Weights of a small segmentation model: encoder activation gelu, encoder layers 6.
Rows from block 0 of the decoder, named by matrix and row number. Rows with one number belong to one channel. Each number is 200 + 40 x the weight over its row's rms, rounded and kept within 0 to 999. All counts start at 0. After the name is the row's rms in percent of the matrix's.
# convs0: first 3x3 conv (decoder.mid.0.convs.0.weight, 128x128x3x3), inputs 60-71, a 3x3 kernel for each
# convs1: second 3x3 conv (decoder.mid.0.convs.1.weight, 128x128x3x3, transposed), outputs 60-71, a 3x3 kernel for each
convs0.35,096,209,241,214,226,242,245,136,180,166,205,182,205,195,150,174,213,186,148,197,210,194,202,200,194,152,137,228,218,193,136,313,265,190,208,246,213,221,146,261,186,190,178,210,189,254,222,210,193,226,220,184,204,250,158,139,218,155,147,253,190,224,220,146,204,213,236,261,202,173,174,201,237,234,248,182,392,222,104,223,191,188,279,237,192,166,214,150,144,219,179,226,193,275,149,237,176,181,198,221,142,214,75,302,240,291,232,186,231
convs1.35,106,184,191,210,256,236,192,183,200,151,196,213,189,161,196,220,148,167,205,156,235,201,206,157,175,257,142,167,191,182,163,297,210,153,230,228,195,185,178,187,210,87,208,208,223,284,209,218,238,188,187,173,200,231,279,201,213,151,201,233,175,204,224,238,163,178,260,213,159,83,166,189,108,150,166,243,349,220,77,202,223,241,129,206,161,163,198,163,184,231,202,146,193,211,152,197,189,230,211,201,172,205,175,213,272,249,263,174,160
convs0.36,096,223,163,252,288,145,183,159,68,205,208,205,162,245,196,231,168,120,175,150,140,190,241,250,231,163,216,214,223,301,172,156,272,183,145,187,218,207,116,252,289,235,209,174,269,162,185,248,214,174,218,224,197,266,189,203,179,142,126,184,243,219,184,203,199,128,231,196,166,169,226,226,241,206,269,230,119,252,254,174,218,199,198,170,158,135,177,145,167,141,162,179,211,253,200,246,286,190,184,191,193,248,120,145,232,161,109,131,143
convs1.36,105,151,73,217,250,101,84,160,87,203,244,170,202,189,159,226,212,173,197,219,161,150,284,254,191,160,219,218,140,214,217,206,210,147,212,291,188,182,193,202,253,201,182,168,287,223,201,236,216,172,170,240,209,296,194,167,150,234,106,226,253,184,182,162,188,185,212,156,140,132,175,215,225,205,237,209,181,269,269,228,149,157,176,181,215,147,203,185,269,228,177,168,122,230,140,217,275,129,196,223,177,223,189,138,153,201,178,127,129
convs0.37,139,175,153,241,210,150,190,197,154,162,234,163,196,178,153,162,164,230,133,206,203,202,106,215,193,243,205,217,186,205,170,171,201,197,228,251,234,267,151,187,164,208,181,223,169,254,178,114,59,171,38,114,186,163,245,215,170,171,232,209,164,241,206,173,198,179,224,198,201,248,243,208,264,212,239,198,187,131,218,236,246,200,188,132,169,164,131,146,140,162,197,209,144,202,206,176,229,167,221,172,160,188,201,192,183,147,212,207,156
convs1.37,077,144,169,190,200,184,264,215,167,236,180,198,182,247,245,254,244,220,249,206,270,273,180,199,176,227,238,173,243,218,179,171,234,212,140,154,251,248,228,206,236,183,245,213,217,190,247,227,257,135,214,156,253,226,212,223,171,215,243,207,279,143,198,198,237,303,86,230,273,184,135,203,174,247,142,251,137,190,262,206,194,191,190,221,202,204,224,205,236,151,221,137,260,250,178,285,227,177,186,186,164,223,179,231,230,208,248,177,124
convs0.38,098,184,236,187,176,203,186,215,276,210,181,191,211,188,229,222,228,194,188,177,127,145,249,219,208,183,212,242,213,292,203,185,204,207,242,158,199,136,272,238,225,260,293,169,220,166,207,243,223,205,268,172,198,218,204,278,205,187,167,194,202,138,217,227,240,220,170,253,209,270,233,211,221,136,216,162,159,154,204,124,210,207,201,196,243,208,187,272,134,162,149,195,196,186,243,192,252,252,156,343,243,211,167,208,190,146,263,148,259
convs1.38,107,264,214,163,198,224,212,207,230,188,207,236,169,183,238,188,177,241,233,209,146,223,257,197,190,242,180,179,254,310,221,152,300,301,181,127,191,230,206,177,216,268,225,144,275,234,174,175,251,182,203,258,170,264,209,211,200,273,171,147,214,217,209,189,183,173,201,216,188,229,230,249,248,174,225,257,141,97,262,170,189,254,214,194,203,232,233,225,237,163,235,176,246,237,209,126,207,237,183,192,204,223,279,203,141,145,214,159,168
convs0.39,085,190,191,137,190,200,207,138,179,159,173,146,203,147,97,205,169,155,117,181,186,247,185,169,164,193,183,246,235,112,192,185,161,126,175,192,202,280,154,228,231,178,226,166,228,242,197,181,198,188,209,247,164,216,190,236,173,180,214,218,215,221,225,215,244,197,176,161,130,185,214,195,206,215,228,301,242,185,216,164,238,210,214,198,248,198,169,217,239,116,232,213,196,179,197,190,162,172,179,209,223,168,194,244,155,149,195,130,130
convs1.39,081,150,150,198,109,220,194,242,204,146,247,205,225,205,117,176,153,99,157,188,230,201,166,167,184,142,161,182,109,174,210,147,115,178,198,214,176,124,193,241,196,189,124,152,150,190,220,179,172,187,219,194,183,257,149,166,168,194,117,187,208,212,193,204,306,225,267,222,126,196,219,261,240,166,154,266,258,201,233,210,184,200,243,230,168,245,180,239,237,144,221,215,204,254,218,199,256,221,236,158,168,214,233,217,132,145,197,94,143
convs0.40,092,154,248,154,373,268,207,200,257,236,176,154,200,174,184,195,143,178,195,199,146,199,140,184,256,214,202,196,105,222,237,194,234,189,94,177,245,246,230,267,216,197,172,233,213,154,230,220,200,184,250,222,168,218,214,127,227,192,186,239,185,127,208,188,229,222,260,254,217,265,174,297,170,168,158,181,256,174,176,234,111,174,149,217,202,204,221,188,249,216,125,253,214,177,163,193,145,184,214,220,213,183,199,178,255,210,252,258,220
convs1.40,101,229,237,235,276,212,224,248,240,219,207,245,193,217,172,156,175,199,180,215,110,218,130,198,205,264,281,201,136,223,200,242,257,202,215,193,144,292,221,127,214,232,174,201,257,272,145,107,207,151,181,217,248,269,193,185,214,213,248,243,154,185,176,156,137,155,221,229,281,205,119,234,204,132,193,229,175,166,212,127,164,201,237,214,191,182,218,213,195,248,223,125,210,276,232,143,201,217,120,196,250,208,202,188,171,105,225,249,186
convs0.41,098,183,222,160,215,201,211,194,236,243,205,200,163,230,198,227,149,200,187,239,207,191,194,215,160,177,226,129,181,256,113,155,195,268,107,143,157,273,184,170,60,128,98,204,130,188,198,191,203,190,226,193,196,172,208,209,196,210,180,193,110,164,165,212,228,150,208,146,221,145,130,203,259,140,136,192,91,158,159,120,193,208,207,148,171,261,153,186,194,146,212,181,216,160,245,228,234,213,233,218,224,161,206,244,195,157,170,196,161
convs1.41,092,200,138,224,131,157,185,172,198,199,142,184,201,144,221,204,200,224,211,190,188,144,179,183,146,194,221,199,178,222,155,144,221,294,184,148,138,173,248,207,187,110,152,189,144,205,224,195,212,206,167,166,162,218,143,124,200,196,187,152,166,257,208,182,141,172,239,174,147,234,239,227,200,135,200,256,112,221,190,178,207,199,210,117,226,284,221,209,223,164,224,162,169,270,218,188,197,208,209,181,208,238,195,249,192,130,151,141,205
convs0.42,094,153,171,236,238,180,176,226,200,194,238,210,187,204,207,161,189,211,199,152,204,163,270,220,189,224,168,203,165,196,288,174,220,180,228,257,232,236,207,144,244,272,197,203,190,177,206,254,244,192,240,183,185,188,172,204,222,165,134,229,199,154,205,240,240,217,203,138,218,184,228,213,138,133,177,140,109,220,201,111,250,156,163,259,117,213,253,212,184,249,257,172,157,268,143,176,192,199,129,165,128,206,194,99,220,180,94,291,272
convs1.42,103,212,159,243,203,164,270,98,237,285,176,195,166,141,152,175,223,222,185,228,182,161,315,213,177,244,187,220,215,184,198,163,187,167,199,215,247,161,161,178,209,229,165,242,231,182,215,254,229,204,257,231,201,201,212,166,278,246,99,199,211,269,201,158,192,216,165,128,203,229,179,198,217,169,253,192,74,183,211,168,216,200,154,204,284,206,281,179,198,229,214,221,216,161,164,161,208,186,158,177,188,180,163,185,286,123,226,248,184
convs0.43,096,202,170,201,221,146,206,193,304,191,160,192,189,165,116,200,218,170,162,229,175,181,173,176,232,271,158,202,193,156,137,165,205,252,219,183,205,208,162,194,124,160,157,262,183,167,196,214,184,193,229,161,170,259,207,249,260,208,235,239,257,236,284,96,229,218,239,257,200,172,196,232,251,140,157,227,198,188,141,261,180,129,283,185,208,199,123,105,156,113,282,238,261,205,197,180,218,197,181,217,223,226,213,272,206,271,191,175,159
convs1.43,107,254,82,233,172,157,178,190,241,200,219,208,217,196,165,189,217,191,186,172,203,192,146,179,252,176,219,302,272,215,210,190,191,222,194,190,194,251,263,188,181,145,190,166,173,196,176,224,210,277,131,160,225,291,162,242,165,173,189,280,267,210,268,218,211,240,221,191,226,148,249,193,205,231,189,162,237,184,115,113,124,211,163,168,269,234,88,136,266,109,210,190,189,245,188,248,223,216,191,152,257,240,158,263,226,277,212,153,193
convs0.44,096,182,233,168,117,188,160,166,231,272,239,149,174,226,195,218,186,210,204,150,275,200,173,213,206,233,221,165,145,185,187,201,263,248,186,217,258,263,280,150,249,226,207,152,209,191,245,203,195,204,223,231,205,253,198,212,203,159,219,215,270,192,182,157,225,197,187,164,146,169,246,179,201,199,78,153,144,179,225,165,202,221,206,135,165,168,246,210,225,211,120,216,143,143,292,171,136,143,218,250,158,293,141,201,287,239,237,185,168
convs1.44,106,151,230,176,189,227,69,199,206,184,213,153,143,188,187,193,179,256,236,251,273,173,176,215,244,141,166,189,153,161,181,217,234,242,211,247,239,185,245,223,233,264,218,258,238,197,199,232,211,225,273,197,221,225,224,211,196,193,154,232,217,224,185,118,249,187,230,185,83,246,215,204,230,201,131,202,180,215,195,245,179,137,173,143,188,160,139,286,196,249,198,153,186,272,261,245,227,213,196,189,221,279,154,160,153,184,200,191,221
convs0.45,097,218,264,183,219,210,214,232,271,243,202,233,201,198,171,190,187,127,212,201,300,246,36,191,159,198,221,143,231,160,144,277,191,232,167,96,258,238,209,185,117,223,207,158,209,245,206,169,187,228,230,213,236,202,257,190,182,233,218,201,146,136,151,244,239,233,174,203,198,222,158,107,243,238,184,185,197,205,148,246,172,111,216,235,277,163,258,260,235,185,181,239,229,134,213,242,262,174,289,228,221,130,166,244,209,200,223,147,195
convs1.45,104,116,262,151,102,232,221,254,228,225,200,162,212,158,114,231,179,188,235,259,245,125,80,131,168,139,184,230,120,124,196,247,149,204,261,136,200,208,222,258,181,114,231,183,169,180,199,239,235,227,236,192,168,113,228,251,174,219,276,150,132,267,174,140,167,196,221,275,157,198,235,146,157,222,107,162,208,256,271,131,262,268,275,283,123,273,153,177,205,144,200,192,137,208,194,186,221,245,227,219,237,121,218,306,172,147,203,178,202
convs0.46,091,204,288,208,142,218,170,204,240,152,256,279,233,215,198,186,206,167,177,201,189,262,111,151,98,194,208,251,92,212,184,176,217,194,195,228,211,136,264,243,160,212,276,272,192,142,193,166,157,227,217,190,218,213,166,175,265,291,208,220,166,188,171,197,162,144,156,181,214,208,141,195,205,172,206,157,154,143,131,128,187,286,169,190,255,220,268,238,224,207,212,134,170,147,188,179,225,202,204,195,225,115,211,222,203,177,141,255,224
convs1.46,104,248,250,206,137,268,205,174,250,214,233,273,199,190,274,244,172,210,190,182,152,223,158,101,97,231,243,214,175,310,174,225,284,210,243,197,224,192,234,158,237,230,150,194,214,254,263,187,163,250,234,216,141,230,156,252,211,150,227,275,176,180,173,263,196,172,156,181,235,240,163,233,234,188,151,257,264,207,145,183,197,128,254,191,203,246,186,205,241,175,174,230,204,217,207,149,180,150,146,185,161,161,272,238,215,110,281,222,164
convs0.47,094,179,209,167,204,233,220,201,268,172,214,249,260,196,150,165,183,158,170,273,167,152,205,243,167,176,165,223,259,290,260,159,177,202,208,193,185,219,252,230,197,258,203,227,233,204,227,222,205,204,252,188,234,283,139,251,164,169,206,192,158,203,274,144,215,252,247,230,223,237,181,235,185,165,200,153,163,208,239,141,232,144,114,185,186,224,196,194,208,153,238,171,232,254,164,246,306,312,212,190,93,144,103,228,199,228,159,180,222
convs1.47,104,280,197,168,220,271,176,151,268,267,199,239,212,171,208,189,255,221,212,123,69,202,247,111,176,255,206,177,186,251,300,164,204,190,220,167,168,221,246,214,180,186,226,152,215,161,181,185,254,212,198,219,152,271,199,247,175,254,168,165,181,172,211,132,239,241,175,175,187,147,164,224,203,193,219,198,165,291,261,215,244,196,181,196,273,241,220,173,185,156,206,249,267,104,139,251,293,171,157,241,147,184,235,224,311,206,190,164,208
convs0.48,098,214,246,210,200,232,178,279,163,201,142,275,203,175,163,205,223,261,173,163,239,216,195,203,178,215,192,238,222,164,205,274,218,235,222,197,232,280,218,183,166,185,35,156,227,148,176,123,230,207,147,137,208,180,198,190,179,178,244,276,251,230,231,215,258,193,182,240,185,104,150,183,209,247,236,225,232,168,174,109,177,202,153,196,217,226,183,85,216,218,187,150,188,102,120,248,357,145,143,200,194,239,193,250,286,258,202,273,176
convs1.48,108,187,262,143,152,187,248,194,144,294,166,273,207,119,238,200,162,202,178,148,240,209,227,120,225,139,130,258,190,217,193,196,238,228,177,245,189,234,184,291,184,202,159,175,280,163,233,142,157,135,140,138,155,182,189,207,227,186,224,228,214,229,256,162,221,242,265,238,156,81,270,195,148,178,186,222,232,142,152,206,181,217,250,167,177,177,149,138,96,170,223,210,193,180,83,294,334,214,176,232,185,211,181,181,285,243,192,256,227
convs0.49,105,162,140,193,213,186,138,191,211,180,224,227,195,227,138,234,212,188,190,233,171,225,181,219,232,234,207,218,207,222,193,164,152,153,218,184,231,158,203,157,149,217,192,189,186,264,196,182,215,192,199,190,173,179,202,237,248,255,166,220,229,200,153,224,162,252,280,251,163,190,243,161,239,271,235,239,243,176,196,158,226,265,233,250,187,188,160,210,159,198,192,241,207,239,156,200,137,187,176,273,261,233,117,259,218,202,164,177,231
convs1.49,077,168,221,165,177,222,174,193,191,208,207,174,209,172,183,178,160,123,150,194,197,201,119,182,223,249,176,130,198,207,225,145,239,147,159,153,162,207,191,188,250,180,228,243,233,217,125,168,193,170,143,126,198,231,182,231,237,236,155,135,218,206,185,170,228,224,191,121,178,184,183,86,134,211,186,220,257,266,210,194,147,152,284,141,210,261,182,246,268,202,220,173,225,169,201,150,191,162,189,227,215,190,205,207,167,130,182,243,156
convs0.50,092,225,208,176,204,240,159,249,183,221,189,132,191,205,175,249,177,158,226,156,194,223,215,212,180,167,276,215,136,228,243,104,236,248,69,214,241,205,202,236,210,203,199,144,194,303,211,269,227,196,196,223,179,217,223,249,297,137,218,254,235,266,281,297,218,237,162,264,242,135,184,201,218,205,119,214,95,230,200,193,214,185,209,229,125,218,239,150,196,159,198,167,166,203,201,189,309,220,169,105,233,301,196,221,245,203,221,236,191
convs1.50,093,159,131,151,213,146,180,251,187,232,210,180,201,184,129,157,154,130,157,216,130,200,245,242,156,176,191,161,173,177,218,156,148,206,171,193,212,184,227,268,178,174,66,201,157,122,167,236,226,159,241,201,181,196,181,184,289,228,160,325,229,247,208,173,251,152,150,206,184,184,187,171,195,152,255,224,149,203,269,198,185,191,208,223,225,188,253,131,193,183,154,235,178,214,195,228,307,169,224,203,243,282,239,165,214,167,159,169,216
convs0.51,098,227,225,150,195,280,184,201,140,136,219,226,201,211,203,198,200,198,203,195,159,229,203,184,200,255,196,199,176,282,234,241,204,192,204,223,221,252,108,211,179,200,95,120,231,189,264,171,196,158,229,199,145,212,212,162,143,219,219,136,103,207,173,197,263,213,151,299,201,206,177,236,210,213,209,148,276,235,221,175,176,128,211,177,184,96,202,203,204,198,226,244,125,150,171,269,242,154,218,186,137,266,145,155,208,222,151,125,231
convs1.51,108,188,245,187,240,190,219,179,134,210,185,243,192,211,221,194,190,238,213,266,192,187,218,192,177,128,188,220,163,239,227,242,186,195,237,201,259,175,155,200,170,147,132,151,304,154,218,176,211,136,120,219,213,202,128,227,130,125,208,119,145,177,203,202,161,190,203,215,112,131,235,211,209,103,211,202,247,301,238,179,208,189,202,203,171,144,143,205,209,176,186,169,141,240,160,175,295,274,230,153,155,261,182,180,236,180,212,118,158
convs0.52,094,210,316,170,218,280,227,170,295,154,224,203,255,178,194,168,222,200,202,211,283,217,127,215,192,193,189,188,171,167,189,217,217,197,214,218,184,197,217,257,224,214,197,244,202,143,214,152,217,211,240,212,167,179,166,194,143,292,167,225,132,191,222,223,250,232,165,173,245,163,313,270,233,219,171,202,151,199,178,309,260,171,216,184,192,238,240,252,199,240,185,206,173,146,220,236,228,145,138,186,215,174,208,146,249,174,154,207,201
convs1.52,103,220,235,252,255,309,211,161,198,200,152,205,219,124,109,234,199,144,195,181,256,205,115,177,202,221,179,196,202,158,173,210,205,122,209,279,218,138,166,183,204,204,194,91,225,291,185,106,181,219,198,203,202,222,170,233,132,217,183,183,167,257,300,262,241,156,145,140,244,217,275,280,221,192,212,252,133,217,283,196,161,205,163,180,214,244,238,239,213,254,145,122,216,274,252,218,200,253,187,176,160,237,256,200,283,225,124,160,209
convs0.53,093,158,227,200,245,198,216,173,297,128,241,205,213,119,170,242,177,158,192,181,266,194,132,204,196,184,156,178,202,106,196,216,197,196,126,213,189,205,180,127,209,200,120,186,146,271,238,220,206,224,209,199,205,254,291,241,217,169,167,211,128,167,211,191,205,205,171,207,216,215,203,217,234,272,203,195,151,144,154,104,195,247,202,319,205,281,281,255,293,282,209,132,199,174,231,211,197,172,139,223,169,190,204,263,248,248,244,244,295
convs1.53,101,225,215,210,170,202,249,186,240,222,173,174,234,158,142,196,170,146,181,171,264,188,160,176,196,179,168,172,139,100,261,211,188,193,244,201,168,200,151,241,240,106,161,207,150,165,175,221,233,200,231,198,175,162,162,265,216,231,185,162,139,171,169,155,174,199,201,173,168,180,215,206,199,227,199,218,212,199,182,237,200,155,287,280,148,336,223,151,219,212,233,223,204,140,237,256,181,207,210,200,227,170,216,220,259,201,234,236,288
convs0.54,094,228,227,177,240,312,183,191,295,205,232,200,254,178,206,210,190,158,196,196,184,285,194,136,139,211,101,212,245,238,193,257,201,216,154,220,189,249,207,257,159,159,118,217,115,214,197,200,187,200,221,238,143,164,246,219,210,126,168,195,249,190,239,238,168,185,181,237,212,194,197,203,173,137,139,198,171,158,219,264,203,132,251,117,170,240,197,232,239,223,153,198,186,179,163,189,259,169,212,238,243,206,222,307,201,213,277,184,196
convs1.54,101,232,217,231,206,235,293,234,318,159,236,233,189,220,132,201,180,172,174,256,193,211,160,203,164,143,174,280,156,215,282,191,185,212,177,243,269,264,176,188,225,90,162,224,115,252,128,210,210,181,264,190,284,203,110,190,273,248,180,140,269,229,125,148,195,204,242,224,245,176,175,290,292,232,192,109,118,194,248,192,199,273,153,189,189,149,175,194,191,223,203,180,182,243,180,154,215,236,266,124,225,226,297,217,206,235,145,155,310
convs0.55,098,190,202,241,299,155,114,239,199,213,205,196,182,204,239,207,182,223,191,134,209,102,269,233,191,218,250,192,231,193,163,190,146,191,204,109,159,141,144,185,187,184,260,162,182,246,185,172,188,245,208,189,177,216,160,196,221,196,196,197,148,259,156,192,202,185,83,190,178,177,86,177,205,235,174,66,212,184,213,212,207,177,210,187,205,302,263,224,167,174,263,223,221,114,178,231,230,221,232,204,180,238,178,251,214,195,144,259,258
convs1.55,105,213,219,240,243,181,94,84,179,303,209,189,193,210,291,219,184,214,194,232,274,222,266,192,148,177,211,223,191,184,159,162,179,184,174,183,226,188,243,201,190,196,163,258,241,146,278,200,215,276,153,196,150,187,194,189,230,190,137,204,170,232,254,162,121,220,178,77,176,184,217,158,136,185,194,254,185,258,202,229,195,127,194,178,229,326,234,188,231,151,170,183,181,167,134,160,239,246,221,197,158,193,177,238,317,187,212,237,181
convs0.56,095,140,254,205,209,194,130,217,155,165,152,160,157,217,232,179,229,173,201,163,157,187,197,210,188,99,158,200,237,145,237,254,220,211,172,223,135,109,157,188,285,184,255,180,155,242,190,225,221,237,196,241,182,162,187,233,153,151,225,233,254,169,140,212,211,193,232,235,187,162,124,152,151,117,133,188,149,235,217,154,256,225,224,204,135,232,194,229,144,230,174,240,176,319,195,224,221,192,218,165,178,182,194,224,193,176,232,231,210
convs1.56,101,215,204,164,183,190,193,145,124,227,171,158,214,133,126,143,168,168,180,186,219,262,192,236,225,169,127,191,176,147,158,203,171,180,174,262,204,202,206,203,283,112,194,194,139,215,254,267,212,222,267,245,195,199,186,149,145,252,199,200,296,201,138,163,218,215,259,293,242,201,196,191,211,211,190,152,209,160,184,221,169,182,158,184,186,201,229,190,308,216,246,257,123,195,208,193,170,141,246,231,241,199,224,212,188,174,259,231,219
convs0.57,093,230,124,241,111,193,184,227,105,167,205,207,162,242,153,225,165,187,240,192,170,246,151,182,185,194,177,175,109,246,192,322,324,261,224,139,133,167,202,232,142,306,210,217,242,96,185,229,211,255,179,178,259,163,227,232,224,264,214,223,222,146,206,160,233,250,209,256,222,194,189,272,188,182,220,188,310,156,178,276,210,234,227,152,161,109,189,130,159,188,191,160,203,146,222,220,209,212,225,179,168,175,246,282,249,174,199,269,226
convs1.57,102,218,224,187,95,135,270,170,120,170,224,219,203,219,151,233,237,174,184,234,110,215,134,163,226,168,201,202,177,231,163,269,212,184,131,134,208,250,199,139,136,197,228,137,321,270,238,259,167,297,227,199,251,71,205,225,196,122,280,211,154,209,213,130,263,241,208,290,288,208,256,302,200,261,146,138,317,165,170,282,191,224,138,116,204,68,172,234,253,293,175,245,154,220,132,171,260,216,164,211,161,154,161,243,200,194,201,290,215
convs0.58,096,206,210,233,171,219,200,311,195,219,170,202,207,246,240,159,234,215,167,215,147,133,177,220,226,207,232,137,110,277,229,168,241,235,198,224,185,158,164,226,202,149,272,182,230,189,127,236,224,217,203,164,200,159,203,219,132,171,195,180,260,159,195,247,165,184,191,164,170,164,132,145,234,202,246,175,210,206,155,162,185,276,233,227,188,196,171,186,223,144,136,169,144,201,233,204,223,182,269,250,238,258,179,218,252,204,157,186,184
convs1.58,107,237,183,196,176,197,190,202,222,245,197,166,156,200,255,180,198,255,217,162,141,199,199,164,186,255,223,152,264,317,159,176,242,192,128,160,160,271,192,174,291,201,137,178,252,213,230,211,207,206,136,220,233,200,236,201,147,253,194,169,294,174,169,204,111,105,149,140,168,162,208,222,192,131,214,252,199,162,162,194,144,160,292,221,175,229,193,233,205,171,259,160,199,314,250,181,132,148,165,192,144,209,190,232,208,183,198,187,177
convs0.59,092,204,189,221,228,220,256,233,223,193,252,163,161,254,216,191,180,157,188,50,263,278,264,197,180,178,133,152,206,67,191,152,150,169,179,213,136,159,161,161,166,158,144,273,172,152,177,129,193,209,204,199,173,222,195,192,87,190,189,223,207,176,216,140,110,161,200,292,285,194,220,234,143,251,132,286,206,175,172,259,181,230,173,221,183,190,252,206,215,250,206,177,257,227,130,168,213,120,177,140,266,156,180,168,204,248,150,158,273
convs1.59,104,162,231,237,200,147,286,189,210,153,219,195,220,199,188,212,179,165,223,282,295,129,240,245,182,149,139,244,189,66,176,174,134,120,190,271,208,222,147,204,165,230,169,208,226,201,202,164,185,143,205,221,213,257,206,271,216,206,199,191,228,210,212,188,231,201,170,248,229,149,130,240,179,172,148,219,287,126,156,236,161,192,213,253,203,243,210,195,206,228,210,173,183,186,118,182,201,198,157,179,169,148,225,193,171,169,244,152,185
convs0.60,098,261,154,189,221,218,201,167,237,216,229,256,206,205,232,195,253,161,170,210,4,250,207,162,123,127,168,195,227,304,212,160,205,183,177,245,278,202,223,185,251,214,185,141,248,258,168,174,167,166,221,208,194,189,212,128,232,225,209,213,244,204,171,254,168,184,110,96,169,223,210,240,211,130,177,153,207,194,180,149,253,206,154,243,229,159,252,202,150,208,145,215,228,204,206,139,136,178,127,57,203,226,122,204,233,229,179,234,156
convs1.60,109,211,141,192,288,196,203,222,232,198,212,244,219,215,258,216,191,207,251,127,45,235,295,190,116,217,240,192,247,329,276,243,257,191,259,182,163,156,225,209,232,266,129,224,264,189,237,238,207,272,189,179,191,147,132,210,244,190,150,204,261,155,165,219,162,122,180,111,169,193,248,255,235,135,205,231,193,244,169,159,210,190,237,227,168,151,186,231,138,242,264,221,187,226,231,184,140,253,133,154,233,247,208,179,147,153,189,220,169
convs0.61,106,166,197,218,181,240,206,192,214,220,210,207,196,205,205,162,213,230,235,176,180,240,242,218,182,182,188,152,233,181,168,275,184,205,216,148,186,140,242,144,124,211,157,188,195,202,218,179,224,216,179,180,218,193,231,223,268,140,227,187,177,207,214,173,139,249,182,162,236,203,174,250,267,217,265,237,195,232,189,216,202,190,183,194,135,208,185,229,256,129,192,226,112,141,186,141,201,193,217,156,174,206,207,293,186,226,261,198,225
convs1.61,077,219,164,224,238,191,265,242,170,249,163,213,208,233,222,170,218,210,156,208,178,199,245,145,277,141,167,243,223,163,233,260,180,192,194,202,182,186,232,253,190,142,185,174,225,164,208,233,254,274,251,204,170,289,171,261,202,258,223,207,199,228,217,204,171,268,197,206,132,224,200,189,334,250,193,168,239,271,193,254,257,204,217,188,165,144,186,160,153,192,199,248,179,182,168,281,209,222,293,155,255,222,173,180,298,176,176,282,232
convs0.62,093,250,197,210,148,214,251,187,113,249,174,216,199,157,202,182,206,130,153,303,222,151,168,221,211,116,214,206,210,211,222,205,220,209,251,157,277,184,223,331,151,197,269,139,250,120,160,229,205,201,239,221,202,216,225,150,155,154,180,229,260,214,201,226,255,147,161,194,191,158,147,145,204,207,145,201,243,131,176,230,227,115,175,143,216,88,257,260,186,111,151,200,232,199,233,213,305,149,273,160,236,108,185,145,250,183,168,140,180
convs1.62,104,123,206,157,137,150,259,154,164,171,247,157,184,185,152,186,167,170,201,122,186,296,163,243,172,269,244,181,184,247,274,232,154,186,234,229,238,174,202,136,233,220,144,179,212,206,247,273,166,212,287,207,198,276,251,179,169,148,208,214,175,222,158,172,176,199,201,208,149,153,238,185,158,212,105,158,214,248,194,199,161,177,252,200,169,162,165,281,177,200,195,197,158,278,209,201,231,159,227,164,183,194,208,249,136,156,220,187,177
convs0.63,098,213,205,134,227,293,225,224,166,212,191,181,175,267,163,195,152,222,187,212,273,151,229,204,204,203,235,248,112,71,178,185,225,182,144,157,203,196,124,275,190,215,148,210,208,143,237,158,180,118,196,208,184,173,152,200,117,223,204,238,164,190,134,172,187,206,230,322,340,203,150,251,197,153,188,211,184,205,127,139,169,209,215,233,224,173,237,230,162,193,180,162,137,198,194,154,223,192,258,101,211,181,148,165,240,243,114,199,258
convs1.63,105,209,329,210,228,260,233,208,158,110,199,231,235,206,202,193,228,198,184,210,283,145,147,180,147,192,193,155,188,127,249,236,168,174,151,203,206,179,178,209,183,158,186,165,277,227,253,249,213,89,172,244,160,171,173,186,74,161,206,203,189,241,266,219,134,183,232,319,233,178,230,181,186,112,129,209,176,234,154,229,238,162,235,171,140,144,121,253,188,222,228,295,205,165,281,225,160,175,161,233,167,153,180,202,168,184,200,236,178
convs0.64,096,195,173,173,199,179,80,298,243,169,257,232,228,217,190,211,125,183,211,175,150,226,195,210,201,237,182,246,189,256,196,243,283,292,201,296,193,252,205,128,183,224,194,262,160,155,151,244,189,179,241,176,218,256,147,175,159,238,210,175,165,229,251,162,230,216,224,203,187,188,171,211,140,210,268,229,181,154,209,245,218,273,239,180,235,226,208,146,201,184,168,152,197,261,186,229,149,169,227,121,207,144,194,200,201,224,187,252,166
convs1.64,103,260,189,214,196,190,146,179,202,207,197,174,205,200,225,232,240,207,216,249,126,164,182,201,225,207,240,213,226,159,155,228,225,240,195,250,147,175,205,144,118,201,220,240,200,242,100,192,161,208,134,161,149,199,154,242,212,160,199,168,129,167,176,269,245,207,226,170,168,133,169,228,183,189,247,256,172,192,142,235,167,192,111,119,190,226,161,125,185,240,182,239,182,193,177,302,168,182,268,235,179,204,207,201,270,216,191,147,172
convs0.65,090,187,239,159,153,246,205,221,220,217,202,263,195,176,210,177,154,196,205,216,213,275,245,225,229,156,241,145,159,216,101,147,226,204,176,222,184,195,226,203,185,184,128,234,142,197,196,209,201,170,195,180,189,193,174,147,226,148,185,225,205,195,229,137,170,240,239,230,247,211,219,205,190,188,257,250,60,205,109,230,178,158,196,139,206,243,203,202,192,172,210,205,249,174,150,254,292,215,242,215,218,256,211,169,242,331,228,188,236
convs1.65,096,259,275,205,148,220,215,196,249,160,227,189,183,143,123,171,154,187,204,241,132,201,267,273,148,195,218,214,124,171,196,117,162,201,228,184,178,240,254,110,274,189,116,237,74,220,140,201,176,158,248,245,207,335,235,183,265,208,173,257,178,219,236,196,194,185,174,222,224,216,125,179,230,212,205,162,173,129,164,98,169,258,164,186,217,276,202,153,219,121,212,213,237,231,152,220,245,176,250,184,259,268,239,191,185,293,216,169,230
convs0.66,093,158,181,231,219,197,158,233,157,214,277,203,182,207,174,223,270,171,157,190,182,242,208,238,248,135,230,177,163,150,211,201,215,154,124,122,197,203,198,158,188,247,223,229,180,166,202,233,217,191,171,188,244,134,177,135,191,163,198,196,174,185,235,213,195,230,213,218,207,234,166,161,230,143,170,162,225,219,240,111,219,257,181,256,160,201,207,245,238,151,202,141,172,271,154,203,103,170,185,147,139,156,172,131,181,218,244,135,223
convs1.66,104,213,229,233,244,195,184,109,190,197,179,194,223,187,220,236,236,274,196,221,182,285,122,217,228,197,297,184,182,254,229,215,222,268,254,198,169,145,262,260,145,202,230,235,271,235,247,249,245,159,156,216,177,156,226,209,169,195,192,163,186,252,212,240,139,222,211,227,157,220,184,211,223,176,218,250,282,158,196,267,210,96,210,234,259,195,277,262,250,210,256,220,222,192,235,173,183,197,170,164,199,182,147,147,184,264,201,174,166